Weights of a small segmentation model.
Model: 12.1M parameters, encoder arch vit, encoder norm layernorm, encoder activation gelu, encoder moe soft, encoder num experts 32, encoder layers 16, decoder activation silu, decoder widths [64, 128, 128, 128].
Training: soap at rate 0.0053, batches of 256, held-out accuracy 98%.
Data: trained on short English words printed on busy colour backdrops, 90422 training examples.
Rows from block 3 of the encoder of a small segmentation model, named by matrix and row number. Rows with one number within an expert belong to one neuron, the router's apart. Each number is 128 + 24 x the weight over its row's rms, rounded and kept within 0 to 255. All counts start at 0. Numbers have three digits each.
Before each expert's rows are labels from the 100 images, of 14848, where the router gives the expert most weight on average: "responds to" is what is common among them. Only what is clearly more common there than usual is listed. The data: short English words printed on busy colour backdrops.
# router: slot weights (encoder.blocks.3.mlp.router.weight, 64x128, trained with AdamW), inputs 0-127
# up: expert up (encoder.blocks.3.mlp.up, 32x64x128), inputs 0-127
# down: expert down (encoder.blocks.3.mlp.down, 32x128x64, transposed), outputs 0-127

# expert 18
responds to: teal ink; green ink
router.36:103153114131134141105108129177078152166103143169095142089165114113124096116114164101105101082155160130156094123096126137105105119130183166133165112147142144169148118132150087150134134148130162106141185146129110085138129157174114114084102116146147118122106130112132113120159114118107150119107112156134132166100112125142117146112138151089118105132128109165097132108171127132149145148116
router.37:149124117112119124148109110143165124095096117091118119136105069128148149161107106111110156122140101129135115086103140128121098096111111120121134114098119153148152159106149124152122097138114121149109148113092109110121109138124113159151161148121104139111124100165184117165115100089120098112174107164165101112149156107163091142156125158137142162126119108114152143178118140185136163092077
up.5:094109166131110116146134152139122122146116094137091088164078090119153147163127096144164097112134096142134128129053118131065124152125135132144091145132145093110118130169167114124098132105152155125137158165120131150158102137168099153116112159170096112177111138132116063119105149162106128166132120103110150120137135134130132143103125094131127134145149117144136162154114132128157117143130
down.5:112162120122164111112129111139134140113152114111112102125165165122110134085125125155173173148105127109098105136175088147139107144112141127075174153134144128105104108136123108159180139097119160134144142146120080103127159118086127114104156094119123103095141074114126152101112128115134136122166081145146118143193115165117107133125107116121155140119123116110174104139122129151141123165171
up.6:122104138156124157136107141145096101177121105132107134158115113156144140135118144144096119137117133125116113138108078104100178163084153121141185102121102159153101136152117105119161135097109119122177150116100117102090173153187123150139104098133128141125143123094120122142128100131189149153169147113151160095097142103077129088129133154136136106129119123108115135113129126096174125108140
down.6:099117098108116128112165128137095113142146110165097086125147172118111120127094126116144127136158145105152131175156152112116145085160143148083126120143133151122145117110093133126103124147155117153137117149149166142119179107086125157112102108083135108160139122104099149104116162099109145109110117108073133139180131085104123122139172069161164144150159134112101097115137126137148143139156
up.7:141111124148130140128148138140144136135154148133113131144106146155114139113130094113143130132112127118156116094135126132170176238142132118107096166114140111110131161119110111128118120132137137127094078168141102109135154134157145185115092142095085168159110124114096112068116119134131094138136169124117142113136138121110109175135108103135116120132124139134118126162071166093093127146145
down.7:094160118069165123100116083131138131126152126097141161155125143104104080139108122129128083167147105120117123172126138122143105107103128147157150160124155121144171097135093127137156169177136139116139117130097118107137091121109131137123175139163111089116089133082117129115117169100085165150116102155128136097129148106143147112120129118114119116107161149126111193152149084137132130128112
up.8:161108115135148121166113123060141081146148141086120113101111140139119144111186055155124143130127122091095124140133104118137084172134123134155091135146119128167143141124123096135139122164125123124139177140127115089120137183136138118113186147105104126132102147128140158130098084090125091139150112141180150134123131144114164152142113171113120136142124136109165103120118109103126127128130
down.8:130124136116152142115161118153101151139136148121078110101089094145135136135178115119149123173150102146117129130127126092100162119101103097115127135190130084084066127126116091150121157146098103116174122133119102167154116127128132113089144113124139139155109139157138104121130135099142110122168144130138165104174129162126147118135116110137063140121080118134100139142133144157102072121135
up.9:137158118127097136125088116146108124138119159099115077113141142075150173118152120125131073150062120147135128144141094144098097149150156123092179122172157139112149123126122113136073114123151143148119146156090104113163143160167104147109153128138095164109103096127147092141116151144121124127109158092146087091127131119154130119160131105096122110165157135129138134097128131144151131163120
down.9:127151155111174145111113136113100084140133134124119145096114173102095149153117120113121133157129106129101129109177131146121118138107182078128124150218151116144105136132117135106168137073111154129156114122135141159122093175101138114145179113105135118129148143106120102113149118137146109149105115111162153145145145148070125136096126101128101128104127113095123128113081104132135124168105

# expert 9
responds to: teal ink; green ink
router.18:173121125161152154124088145138146082083125133084115139123119108113172143149097122124114177136087151133135165129095096139117130098119127176105117103107126109155120135139124145132126086110165141113105118139133079102171127156143148146121155131140117164106108116096141122145129156153121109127122105132083117098174157103136135147123117149171103105094161068127084098131133129149094132103153
router.19:168148096126119168122117115164133081123128142163089104175114141161138134153110117133129162113143124123137135162143162090143148093111088106116106108090118145145145122147143092162118093136172161131134138145095077117166114137171148112125109177090111128129118121157147095178116147134116138103122137162099102101122129125142111141141118129148159095126182146132131095119162123157125124075125
up.0:139116145138138171107115119087098096124161134119143143103135144132156111150110164146139133079136129107112132168158149096131106163115125123136160113172131141143083107157120197069158077138109113135155138129115130169123116133135117134112096108107138131108140116100170138085158128074130128140131135142094142123153094133120140129123113172110087108171084137150139089105102134169140133144143
down.0:099100153159152180076115123126138128116171094134162136134132137150080137119102114127133140108140117095119144135132190117107153108139114130133113106160163106104111105151108140097114088118155138086173130136157135147139121131117140140129113114151139156139115128088130109095129117086164166104160112082125167161119133108079123102132120132113079110188123148107140124112091131156157156157136
up.1:182108124115086118121159141138110164139167127112117096128111099102095126138164130188165104132104090144163108127095142132137154103133134132129125113147141124126178112133140124127151104179166169121117090142119108147141074170117153099127145132100072099099144117155147158156114109120130152111141126137165130120120086151138109116084082107125149134137099106150115139110137134154144080124120
down.1:167119142116125159079102114159135139151124151159145138079121153130181104141139151138140188143130175145110115102160145135102118096110121158110133125149128144129149148144128132151100140121128124151117103109132123133122162115097113167094080122125089125086121174126099095120175126085120089101139073099124136127146144117117131133185122087132145127094168142102112144118147124138139142160166
up.2:087122175140159105154097144143127116132113108123097155175169132095093110128163112136143125124087174098112122129138137118110138190106154156133105139127140116150113140183147126127129095097110114158122166131151105112125148107095140099162097128162094171150142129121121117124121148132177131138125128108177131159161130104101116127136056078151148145128144119132146134123106125097107120098148
down.2:174103111136134095148115148136126160118157103179118149118115099118096094134120115143124125160143119153112137132148100100111086089112128129115130139127133140116111087128126130107184165169114159114139132110129129110092123134123115097139162141179173119128118114150117167102100124180141028137154121098131109089133106105139138126117131133109133139128159178118150152157127127118167160118142
up.3:145087126133090143127147150098116099127142146109169132112113132141090153118122154096161129146127154122096129094146149086116155099158148137117145142137121159102094116136130173125136098111104045154140125134129100125115177125139145118103163158139129140172168145112140146146122103129108107160164116107120144093118109128111122136113163179123110126160086138125090103114150095148125099133190
down.3:131118149139162106118125087121180106116170127193145146123161129109129141142143129109150101119152144113138148126147124103113150068127091119127133153093099121155115143120098173102149119131176117131124155137109133112138081114138122154112099177119142117090118101143145137127105156099107082152071137123111110123135111109174110142111118136139115117123138122108158110132174138134102111047151
up.4:104141138166129160120115122112103118129115111115135155148123156118115127109128131150154174136110164106157131144161111140166087118124162141114184099149165147100109131133094126134092089142129098134138116144106121124184124140142196109085093097135153139127098128092106141127113124137132114091147148127084123151149176135140150126109163139127106131147109144172107155117103091158131074080129
down.4:107110115118138113152121139116098126142120130115160144150118142165143112169135142103110159152130128136166086140148090141105097152126086152180091109108067160145114120136119178119151130144115105146157175119139136097097137134131114111144171184110097124146123102137100153138146093137142106132139095112118090088139183105140109129125101118121137083129110135115082088121137136110173138095118

# expert 31
responds to: black ink
router.62:121151136162091106114142130119075154118140150093098102151101129159116118119167109115142124193102121143124133071106111129161154117169123142103165144159125141135122088118125092100117147118125157126158141154163123170128129112105128140146096155134116144127116077169122145087119174147109141141124164087102119120122123105153080121110141131115148083145125134117113093145118101094105159081128
router.63:096127113096133117134137147117139111147177145146150097134145141129109107153178143143088127112125139104159109151119101157143105095103111092132116164119150101089119174111152176149146109153122123102149078102074158149131138138132138087139149102169133146106137127178132119139166113107140108125117145149173084107135119138120142091156148122101113131140144155115133096111077110101108129081093
up.0:144134136086120077154133125158160135123123138101110129144138128114122122140131114102099160106093148132141122138124117152131148060110109155119162099145133121101151134145115105132140127151151121115081123130125119124041150138159107110144113121152127116111110116139165142142150169104102133107148118197112143137178173117127118139169095087153094126164122152100085160136141147149097093132115
down.0:110125170113146125119136109136152109148136132149096118150124128115144150095154146089141196123162126125141130097113138147144150168170111106098118074107101155126097108158148117129143115126149124120090136108132126162123103110136143185052105116108135116107165122103104116153129145136135154107114111110108112107109150138139108088126143133159127130142128110179146124110141105074124108187183
up.1:124170124133152110099062111144121134123138132145122105137098140111121144142157164084084130118084150104115120093166129102133167139166148143114145120132107089116167146177140129114105089116134144163105158131125099104104133150136114136148143128114119124127108106093155091107126100131118155096156124115119154115097198172107144123140113113153116140189150173093140111112156121112151151120132
down.1:111135115113106163147118106116139114150095084110110111142107145123117117124145153090165143137131143139172178132129111124106138146106094121137159131089104138141091159122155091102120103111139143137163112123110123098121173144149127149093129118154170129116109147141079131149108156109074135127140129114076101132136170099141109101139156151144186140104133169124127122121071112130144133192166
up.2:090135138137164141082165139172143088106124122148130098140155125126160126120143096123141139155140108124104180119157098131122097071117128147143105159110105133174166130130103096130106153150125125153124092146128092134107142144125085154134123092130115084156142101166177164144093110140106148132133138120116103125151164129118154071157110088153116090128109135116140145094149097111099145123149
down.2:112143146197133125104134102092114124130112136143121115122098183143101123155118162110156138110139183151163128124108138120118133177153147108077166081121136135141121100116173101167107126119139098090138137109113136129147177115153138128107127095101126106144106137124104132168160112171123113107140111112093152154083149130128135132131103130101118136169097116146111117143177123107164111176126
up.3:108138104090156124124128097108156147090165102107118128127084098121117138141084171083118134114122130122110147140137175070107129138092135140096172106091130115149175125137148144139149140125110149131115149167142119155136158142120097177134114102127100138115142131105140129132143155126196134144139122143125159105124082105148115101106130138180125080133103152092115141123173095153145112158133
down.3:155136137158158142140114113133132109131112174110132146131149157131100158168117139110106122111179141144179143151125099136135126109145103089091154092100095143145088153131177145113130113134109095160146114108123128103120149126133119143170042140132124119127114135164136161158122146110116140100111153125079146155070138076144116145118150164112145126118141131150095096146104125104143091129109
up.4:092136077128115111139137128121123150150124102118137140147150132150148131129060067122150141144121139129117128112115110072098151107121087163128139140121115167142135126128111139129105156101135078127161121139106165179164143120146101112107126145131137107146155128134149082176149108119106122146110139157087139163098095136139142100104095134109106180093189122113152121161144122146163135106135
down.4:125164094110115166135142139177150123129105140152128124087092177133162181125106149102119160126155160105107122105143160108185105142172097104157122106080144128074107111143102126148154124066166143123106144137124144121115133113140109097141178121113135137127113094117114127138165136147149137134140144148161123114136087139113134153136126150118109122175108140148106121114113093147111078114115

# expert 10
responds to: blue ink
router.20:138087147126144158155152133135125121096171136145124082164117174136096134144122139134124122154108142127129144140126134096142138131158156100146137123140089123140105074122139160125132134094105096143121147120159108168123148105103136094140113177152140109140166111135071116081114143104207070118114146105136116132149135115121083100136112172113086135115118138118125092114114153093122098109114
router.21:152138153141152159106146133122144102122168131116121110161134185116147151112139086103090112120092157132100136122126165110109149119132101118096138167164136110127067107166137162148125115139096089112152133108116107140103136097109115143145134157124116169124135115153118099133125153137196072167138145109153142102086104140131123138153122101139139103143100158107134100115140143076152102089148
up.5:138120118113147143104157108139118174118137153109115152154091135149123139116121179105070140136120157166141152126131135087120132118146125134139155104123111127103181108109140095172145143135142166116115114126121135156085102187086108105138136164108155142144110157087091132100096102138118157104154128128152141120145142124125133113115063139154099119100138125123102159118117096177130088147078
down.5:116113154106126097098108149134123139145117118118143093139108167159145134136112091154189166104154130141102097113146103114155167143138153119104116135122191124131095148130128100084110122105092110144102082119116091099129125130134144136081132107198122144109175129164138136139095095148161094100146124136117141127100125118125088119137152138107127119134184138115148113120166138090109162136151
up.6:163122139137104139128119136145121139166103152122131153108115080157116137132131147136129122132150142114143137120166111115114114137153152134139100103120111125146147135161119140140117146104166162092075121153133185146121131112100092116123184084098137119168086146084136095110134070159102147109106089112119074131139108125123145137114143153126139176096162098156124124128158100109167139078095
down.6:172157130153108159122174140139113137144106093104113112121131153165147108089162121143120147105175101105162148113119118114130111156151111146117139112100127118112113153152097087159172153104150135125148123099119147130107151147141125114163123125147124085151089133108100115119157090127151174123150120164124090139129100184066145141145149127127081153140106114118088152134137107118146076152129
up.7:101101126152080145110166168131172102160141080154123117129127125119091161117132150123172126099106172136105127146101160096144139137155174123123139128155124109132141152115096113110164123095094084154141110150134061136120163137099113192137129107090132122121124136079149145136138124143129140165103122121112161138145135120088153145142131111127136112151088165138114128110099111120153095094129
down.7:173138121123157111136120136116094149091114152104132111104098105132160115122129138159090104117194136113099121133152111173099105112093105136110135113185150115135150091135121110143101116181153153099126111124145149116125079157137103105147159170126108141125130105186110110069132137139092135103117117106136118129142111101153090118122159132121152118104146072143152126142136169134117151159113
up.8:120128109133138139117180099126152164132092123104101146159144119091094105120093127042136173118106094126104123099145106178167140117146134126116114122121104088157128126122139133133187076105132119128135116134159131117139127072153142134175112141143104108147148125111129116132153155133161109140135126176160146148125088160147103107150119121140086151134126164105126146117104143126137095165130
down.8:089150103064121104095135143139110135141131127142137093103147137120141136092150104112134141121141117089117123176166153114143092114115106141110169108082120120103114173134135155186124111161135150104113132168139132125140107135084163139142198137138143126130146107101117116092148161142099134143146133135073134112173102162125130110161169139092119091132154148098145142122129101129115109155122
up.9:108137142159139135135123108117106111107162148144099125131156140108115118111130102129152162161131144122115177124154187154159102118125098156106123127046120167144134181113119142157116112123127063139160124138142153110137146104120086111098087122166126105092119086086129144168102164123118157153153069138121126127128150132124121146126116136161091125152155080133138136110122131129129118146140
down.9:144139153154108147149129112090058134118135140149137109103164087134122131133117146120139137089137120179131121169125102127122100138147144114112120120083118116154104133110142136118099101161124106133105114117192144139109138136113106174099176147146123104139124143113176120130105140174126156121123096125132109113099194126111082132130142147139120098154137122154154160149184088143100168094130

# expert 30
responds to: yellow ink; orange ink
router.60:139131183147165095125070131155125094184114134106091117083132090131152098107131138107086099119148081150124165148126116119108135106104136149148121093096132145103132150122115119124116143153130149128117149145113105124130136153137123130171154114102099111101063148123117158121111100126079111140145090183137140109133181145169157145127130117152109138110147132149107132135128103159104159153146
router.61:104166142137111140143109110127100116172121143153170118098168076136113121118141121108099161069150128091127117138090138092101131089104131127114138104098112145134179129089089060151119122145173143137131142139115153098159106134149139149128112107113144126137107182131130120181126107145080133152138106150134145162115108104130134110087100163147138123118137106135144141155171137144109154134111
up.0:127202089139112118143126147154121080082154137101141096143135104101111129131140088156152107132121128116121142119141096120145125138099144143162116186135139085102134147130115126118133117142110134149158102130145120163191135124123157134138117144099139140096087125105110113068133132177144132107125144114123128134123182127108171107125136115137137130080120090126155124145058169111129161140125
down.0:134129101105093117143140111115137118143102142152106160120135117142148150138121134120137116157136172157116088098109120127099140123136150153142144091137098118188130102141137170148147154149145137101117097106058152129123102152078118155166108122123106130178142099124155170141145103110112150104142109105159124127164152094109108155146108153154131105096133184079163102098145090126124115128153
up.1:134116104155131155126136105154153135133122152134151154135130196137108124107113090108103127143087149126136100121154155158107142173152117115126116104126083139144118145104121129144129104145141148121124171112137122144084121102114127146087103091137116143104088120137147132122139131099182111209102109141120134151127130121134102137080094182177153155146114105146121104128130062155104109135136
down.1:127168091117151137137128046131135121127098095160123123099100133123171114100139131108154124122151142146167173146150100100115124147161145143119128160152122146124119108101143154144122085095131082092136123115185113141158149091114156146141120168121103142112144136115132103129148141126161127115163170136131114106128148124128090196111150103152117084121175114107085107111121132131142111126144
up.2:132129142114102164110093175131104067107119164111132103167135170085124149124142128107124141108110163127118171153132125149138118138090143131132192158161134108110123117170088105155138127099129146102135111101109128151142188127116118136132148112130113175068116112100123135156107150146106118122137149123151104094115087144085133083170123110138133148173121133111133111111120107151133122152153
down.2:127122100133093144165177150104088128138114110145117146133108152109141189117123111108131137127131121119096094127133160132174114136140126143139134144177121115116120125134111171162171125105130153138150160118153157125130122116125121113161123116132102155090156103081073119134079102138113106106172132091143154132123125138135140088116117110166118127150140118107160161101104103071140073173160
up.3:141116113099158124128100119149138165160100109102122146154111121128129123107182086103102086137141107126137091135080108144103109148162120134120159132133164142099118119122155102174106123153121137151106143135101079101154114140148106146114138126138130136103147104126169107110099100130189138135126121134188134164129145120150153112149098173108133075138115174120138131172127162165127106120085
down.3:113127117068104128125076162116147139126138154087124097141111132119134101161132103165099148106065131147135115100143152122140105117123109140117149143138149106103143164095155123143111114124105187135132153119085145103106134147130174144097126124130125093172127118127130103102162116084121087118111121096118138111107118180124138134191159128121166154112108125112154184110114129141105166139139
up.4:108143135123143133127122085119086109156112120127113130173138122137118159138158094123135110139168079133140122172152087174075125174139134151127134114120110116148122135117132160169062092146100144164143120158133145140146132114130117120145185104118094110167107132091106103124129099154115137137107145109192098128123106122114135109127127062147138120126127096169135151122098122138149104133160
down.4:119150160104119125176145119119154130114167101135123199146129120161185113123149112097142161127151109099139095120092152132164111153143126162108111153118136126111119133148112107117133119109090072123176090112141157157128129154086126130116175137148120162132151137143123121166092159124121128127135125154121111103128121106094102146110091141149083122070107134131090136119111101164113123084141

# expert 25
responds to: black ink; bold
router.50:111140145150101088177112132103117101155122137125071109132137106119155151123132132142143086180159178105124159129149142147120117085097101172144155101161102139140117156118165132156155124091150145099164074104145131128120158090125157103156119146114126160116127118130114139128129129160150116143132104117120136141110109130142144088112171109146126145171153155096150105162104146068109126129104
router.51:113138130095187147090139118139097123073141146153165107173115136123137107145099123098110128141114098132124136141170112157164132160100086126161166126139162123117105157089103159093083159092118144157115128155144129149115147120133111151134114097121127097130107116109157079136131135132161115119128157122145126122094144118130150124146102165135112092115142093169109136132089124156159147061146
up.5:088100141122135146153096159102169054117120111158138140160135107097112115075128140110164135086128130141085134143136124157128113169124136152140164125141178114140130105163114128171145072110103141126152129105128127137129157133146166162143134156109105113117100114143135115135112196128126121115131129141140159145152126142131143104124087099083116148137092143104137155137151110102103087087136
down.5:142109162137144066115196134115122138112145117136145128095119128148116129126118107145119122173150116104117089131147146143142059150118145098086125146122120090116125128141120153122130164145112123128124120143164142141122093106135117111146179187115167135123117120135081106113170113180160101178116120161123138076102093119153114133119173111108156133133135123105163117136128113137111090101109
up.6:128131107118112144146134154127119141105117106146110107150091100099147167133102091154105144100105119104103127082151103147089137146147141164150081167117177139133134112115133110125055150117116141141084143149153122148111086144141113151126129135138138150132134152099134133106119117131180120111153121146148176100134124092120140160116174139143134095087102112110124131099187196127114140137113
down.6:084144096114140130109132130124113110151115101117114157134127150159120111084119108106132107145123146159147122138141124154104107115128141161115128086183127136146143129112100112181176159127134143128134139134078148111109125136142118096154115131161075080165105111105142151125122154129090156161112101137154176144155181160131122121133093096116144154095116138132154153109068071129108125135108
up.7:112118171158149119143155124112066150105120202148139134130131141134121147160128122116115107162131121116110097130102109115088135106154134142123083168079120139154111155073082139148104136109157124148121111176160160110159109131103128165124090106106135128116149117143123146135122128109108129162132137155126126097108152136161102102120171138115141122084133113157114095170094117177120120143097
down.7:169168088152131121108106171142131097153112120146153127128140123103111174123104139160121122125138133118121154123106120142131131142113133086133069091116120120161123124126157146136098114140108133120151148062091157153146155139119115100126137110162122152130113144109196118158123143131108125086111153102112128116159162132078126143102121119129149127140111098157127118107213133123099170083121
up.8:152131112099129127120135116080128106097099143124146177092153111130148129105138143152118126097167079076122171127132085131134106226150119106144114089126110107131134125148132134129121125103132166133092158150127122103145094162113141105131093154152144102169125178109125118110140085105142116173122111131137158158139125162150145119131122155152124098082158135113130111103146106138133135115139
down.8:091166109111148097115117134158131153137173100133121127093168128170112127101120131123137093138146154157139087142081119123092111097112134104119104137143144130119126133110100108110165155128145109130181164119132137150118118123115140125160134124126076184135139099170138168136158174146123131133090129149112105166149150108137108119104128097125159161105071169117129139142074096101102132121145
up.9:084158122105110148151108152134107137108103157107160085141088105097143139126090131160143155110075153128150118104099096105158119118073141137119178157117177128140124137138113126144147104156128102176141064137128138175145136145141110162148111106121122119170106100117117146132164125148143089105130115132112139107164147144124103117141086150109132158135104122111125141169145160084121118116102
down.9:166128133179157095109166136112151136140123146140096109122103121154153089115102116139114113124141105149113089139227117133084103070119143149145116171122103132135115101133117149090110110134130158120056139125122119130128120157139112113141157126129164103149146147104139110138125076119119146142128145170170149107126127151119120164093128152130158150136139138125162136137140089105112115125096

# expert 2
responds to: pink ink
router.4:102107162120097128149165153190155136155127118135075135094142096112073146142138115100150132114138088124090147119124135144139128101117183180132129092109141123148124149135130126108143159123107123147138111180115132138129155126101099115138164142131107140171147149135131170103149083130109171143113140123134149147089157151140170153186152131125137120113164170151103123111145121120114144164136
router.5:123110144165113120116148162155101136154112127138133140150104118146099163125176133126139136125116117126132142113104116107140132096142130165123134079104176119149123098134100073121125152110110106080150095184114142131168164125091103129152134099134133117122144184108141153139126080128130141150130124130112158150134149167140136144178179068105123136122129141146086169142151145138104130174160
up.0:138152119135121084137153135125075124142108128112129169141124132128149112130096106142140113143128105136158097162142086127104138157154143131117141057195154092113151161126114147139106143121124089093172126123136180181124169116130108132085120090155087130123166136126138147161135124128148145131078142100146093139131179115129142116131162122103129142140097116114121099108088121091139126129141
down.0:107123110135154169102150127130113111141150116134106156122136170139101181127159132126103134083126147123085159104158141098149152141141119131134125149202164127132101083132169110136118152107101148098098099161161101152104153140115103135111154150140153105119139140140161153128137101108131114130106123117112123082144107163110109132158126115127151079153118146131061076104113115135116084149124
up.1:131100131179151134110127127120123142107159090081112090141141135108132119116090098106160138142095126151134101113129175081169130093113168155162102147141135130113142163149112150193116122107178111126152163140146113151151137118116140090126120121143120126152143142109143164109140059142126110153163134128147141145124067098090129111116115112128109173149142105136115148102095121139131155099126
down.1:125166110111090117109104165133153113142110141168154165174088117148128104141184136132138116133150107129147121118148135158102132136111129134123193162145135137107118097121140109127182107128120124158084080091141122078113151118114147126143141068139097128142137129112116146100084119126153140110093086143161118134152166135122152136101116179109094107127127124124125163161117102110174143130120
up.2:132074123123130130137112127079148098118130088124109160141147123134132101126139125125119137135115132148120145130125173135177154150083142111114111101145098132098137134159133118126160108122091138133167169089122117144092160095101152134084105176152132156113136154135104137114139149094128112170125139167123135138147091142130126149153060148134137092141072168104162148124136154119080143082135
down.2:100114125064117103149114109150139136151113095111135137107127110124170157149137147113116102134107125121130126108150100177132106114158136148117126094084082170117123100133125097167106146182107138119097143133106144097114103127131096118152151119148147138122104128173141104106127118157108117163135095175142072080168136148162113148145092124100127126129181112173117125148135110130154163117145
up.3:134055162146126134085103125120111159135159147094169082165112122135110148132120125085106152149140110160124116110107168087122130073127154146130141119149100145150145134164176140129131103139134140164092145110139145141135090136124101087106137139177148109150131157151134102118100150077116121137182101114160135095109134148114113097140114135124110149111119164113096116140090125134122109108149
down.3:091139109108157149133128159151126107102135134127096165081095085132138102119125115106144137092119130088129148114135104161139113187136118145146131153176174137101136140159137142106141095146157138124177184114152120120122166117144121119167155079118143136136124131114168148116146107117124107068113095162114178154149090133127136117100091147108099121097101133130103153106117102122159136131129
up.4:101100100097168151133169139121088098150154147149103123118103122133103123164147096103137156141154100144127148121178072177183145080139115148126123127118106139124112111166108134092141112124118177172117135150133104132155118080142117095117112082128113125135156120101141124160097140117161147142135157114136161101116143144148135111104168105129121092146139161080111129132106131128117086139105
down.4:172133134169134133119144158114132135113149121104125169137138110116132157107146098104112120081135131172168114111098147099120082149110125134164116130123110109122108131124118140148133167121108128093164153152117142132144144159134142163139123134083157116144121113173138114134113092119156051105170107106148141131151125155100193155191091083123129148115105091142110109096120120117136131121104

# expert 7
responds to: black ink; brown ink
router.14:076111123136123102134170121139096113140102079130081118168127154153125099140120150145139134147117157117153126123123134139117169106143129161171129099168117122140088114151085142097124138173155104123153139122113172151097149084118124097122152152099114125143154122109150096101133112113193136154118128143167131124140132158109143084145152080135084127169118155144109108119147127165161099131137
router.15:129174113101142121116104124140104144128107178147129124114118095096151148167104142140098078130110115160174140085107114188150101113145099128141141073153149123116141112098125113161120095169116163117137154115108142125112118089112160132111124092150121096089111155113138137126110187155134149123123137097166103165098162124166150140124131160116117133149144118109128181138110125097139133130095
up.0:109125102102119151144130147127158087140119109139111122121087113143088144141119108130135140132118118140142112107109141127146120111130122141157155157127106146118108086168115160122114136113144101120139067115163154170090122146131151149157113106145192127142146149175147123129131115147102120115155122150141151127137077094163136143160129126117142089118180084130077081063143117161094139135088
down.0:131125134100150125161125147135183141125134125104138095094160095160117132120090110137122066083117159154162159149176129143165132097141159121109157103108118119153125117116152125106120095143157146114139118133121130113163133121132110104090089145141097130121140139061112151119113187138138134138107128115106089108129145108160175093126203139123120127133128142102163123139096154096112119131140
up.1:122145122143126119120136131116138119136158104117163127151109154121118092107077156135152160115156100126135130108151166135137136116103152113132111148116080121089103119156158127121151131108122118136127155093187134080126149126145159157122134106170117105174139132112146146102087119136175125126103151164144092132112094129111121088126067121144102105102092134170117130127082154143096165132189
down.1:138108137128145143115107099104148143151133112107126121105162106133146099135155101157130134132117166178149121157113064139117057135152094120156161092102128099125139102137111145104151117129108152145111087153145144069146143070117152128111125133182125115098104147152113146117146123161140139149156115097103131134134151104173134117165122160088143165125103142120119158149112138122142138078109
up.2:120115129129128153121091128100143092116138183163139111129134158143154120076117119179161163154121150166118145130113128100149134160088113128172126167113118169102138082134078084150138103113168102132121173165079132121148119159105159140113084148145159139135110114140138125152089147094124115116143100116133151105126107135131083094150097149150126093098118130121158100123135112138127135128117
down.2:142151144094120123100133170148086106119145115143174134091133120124127107171105132102114066132093110116164086135107131168115114118139088148114136111147139141134119107126135121116184183167131118105125101102143147114105089111146113143106199103108128087105117097144115134087115137170160158133095114152150150145179154132147140095149144168124132156137138127124105147117137127146117135140113
up.3:092166121105133121151129133118128106117173150120130114155078134141130152131087084112115113075132114143170160123120127144086120178103113142129116120137131168114148095150122155101158110145136152108144160099109118130129150155129137161119137134111099136149107133143132101104053121118117158144168177152122080097112131145113136129165092151130102115135184103092141159149126141158148122107094
down.3:130107109174132123166127127156136166120123162118133126133095134108080099113157116154121146150135132127084096129164120144146094060117128130106128095145137133150119172126108134159114160167103120157090116097134155150097076121067140156126109123086136106158145115155125136103140115172102095161138152158173141157126142144112145156119126134124137083084128099113159144133115144108129130149107
up.4:121131137113167140100165134108150097086199086131101171129141090125113120120130133144122124139152105132161172108132168118159102132107109131104117124091162124154178160120118125174136107113130131127139120151112100111147176096124139163168137109156093093127138125145117147105094142121137136095107103117177120109163143129116118107162128129126084084121117095094109123115138113131129120149188
down.4:151118146159116127158137115130080171133113130129159137120154130098145098126085152140134151137137128125198089142144092123148139082127126152144182109099116112120092161127153128114132074124117103129124086103118121109128169111133096120133112096105127082104135110130114143137116136111185141096140156087121137128105149103162184145134119113150167122121113178156107112155122153121145170107121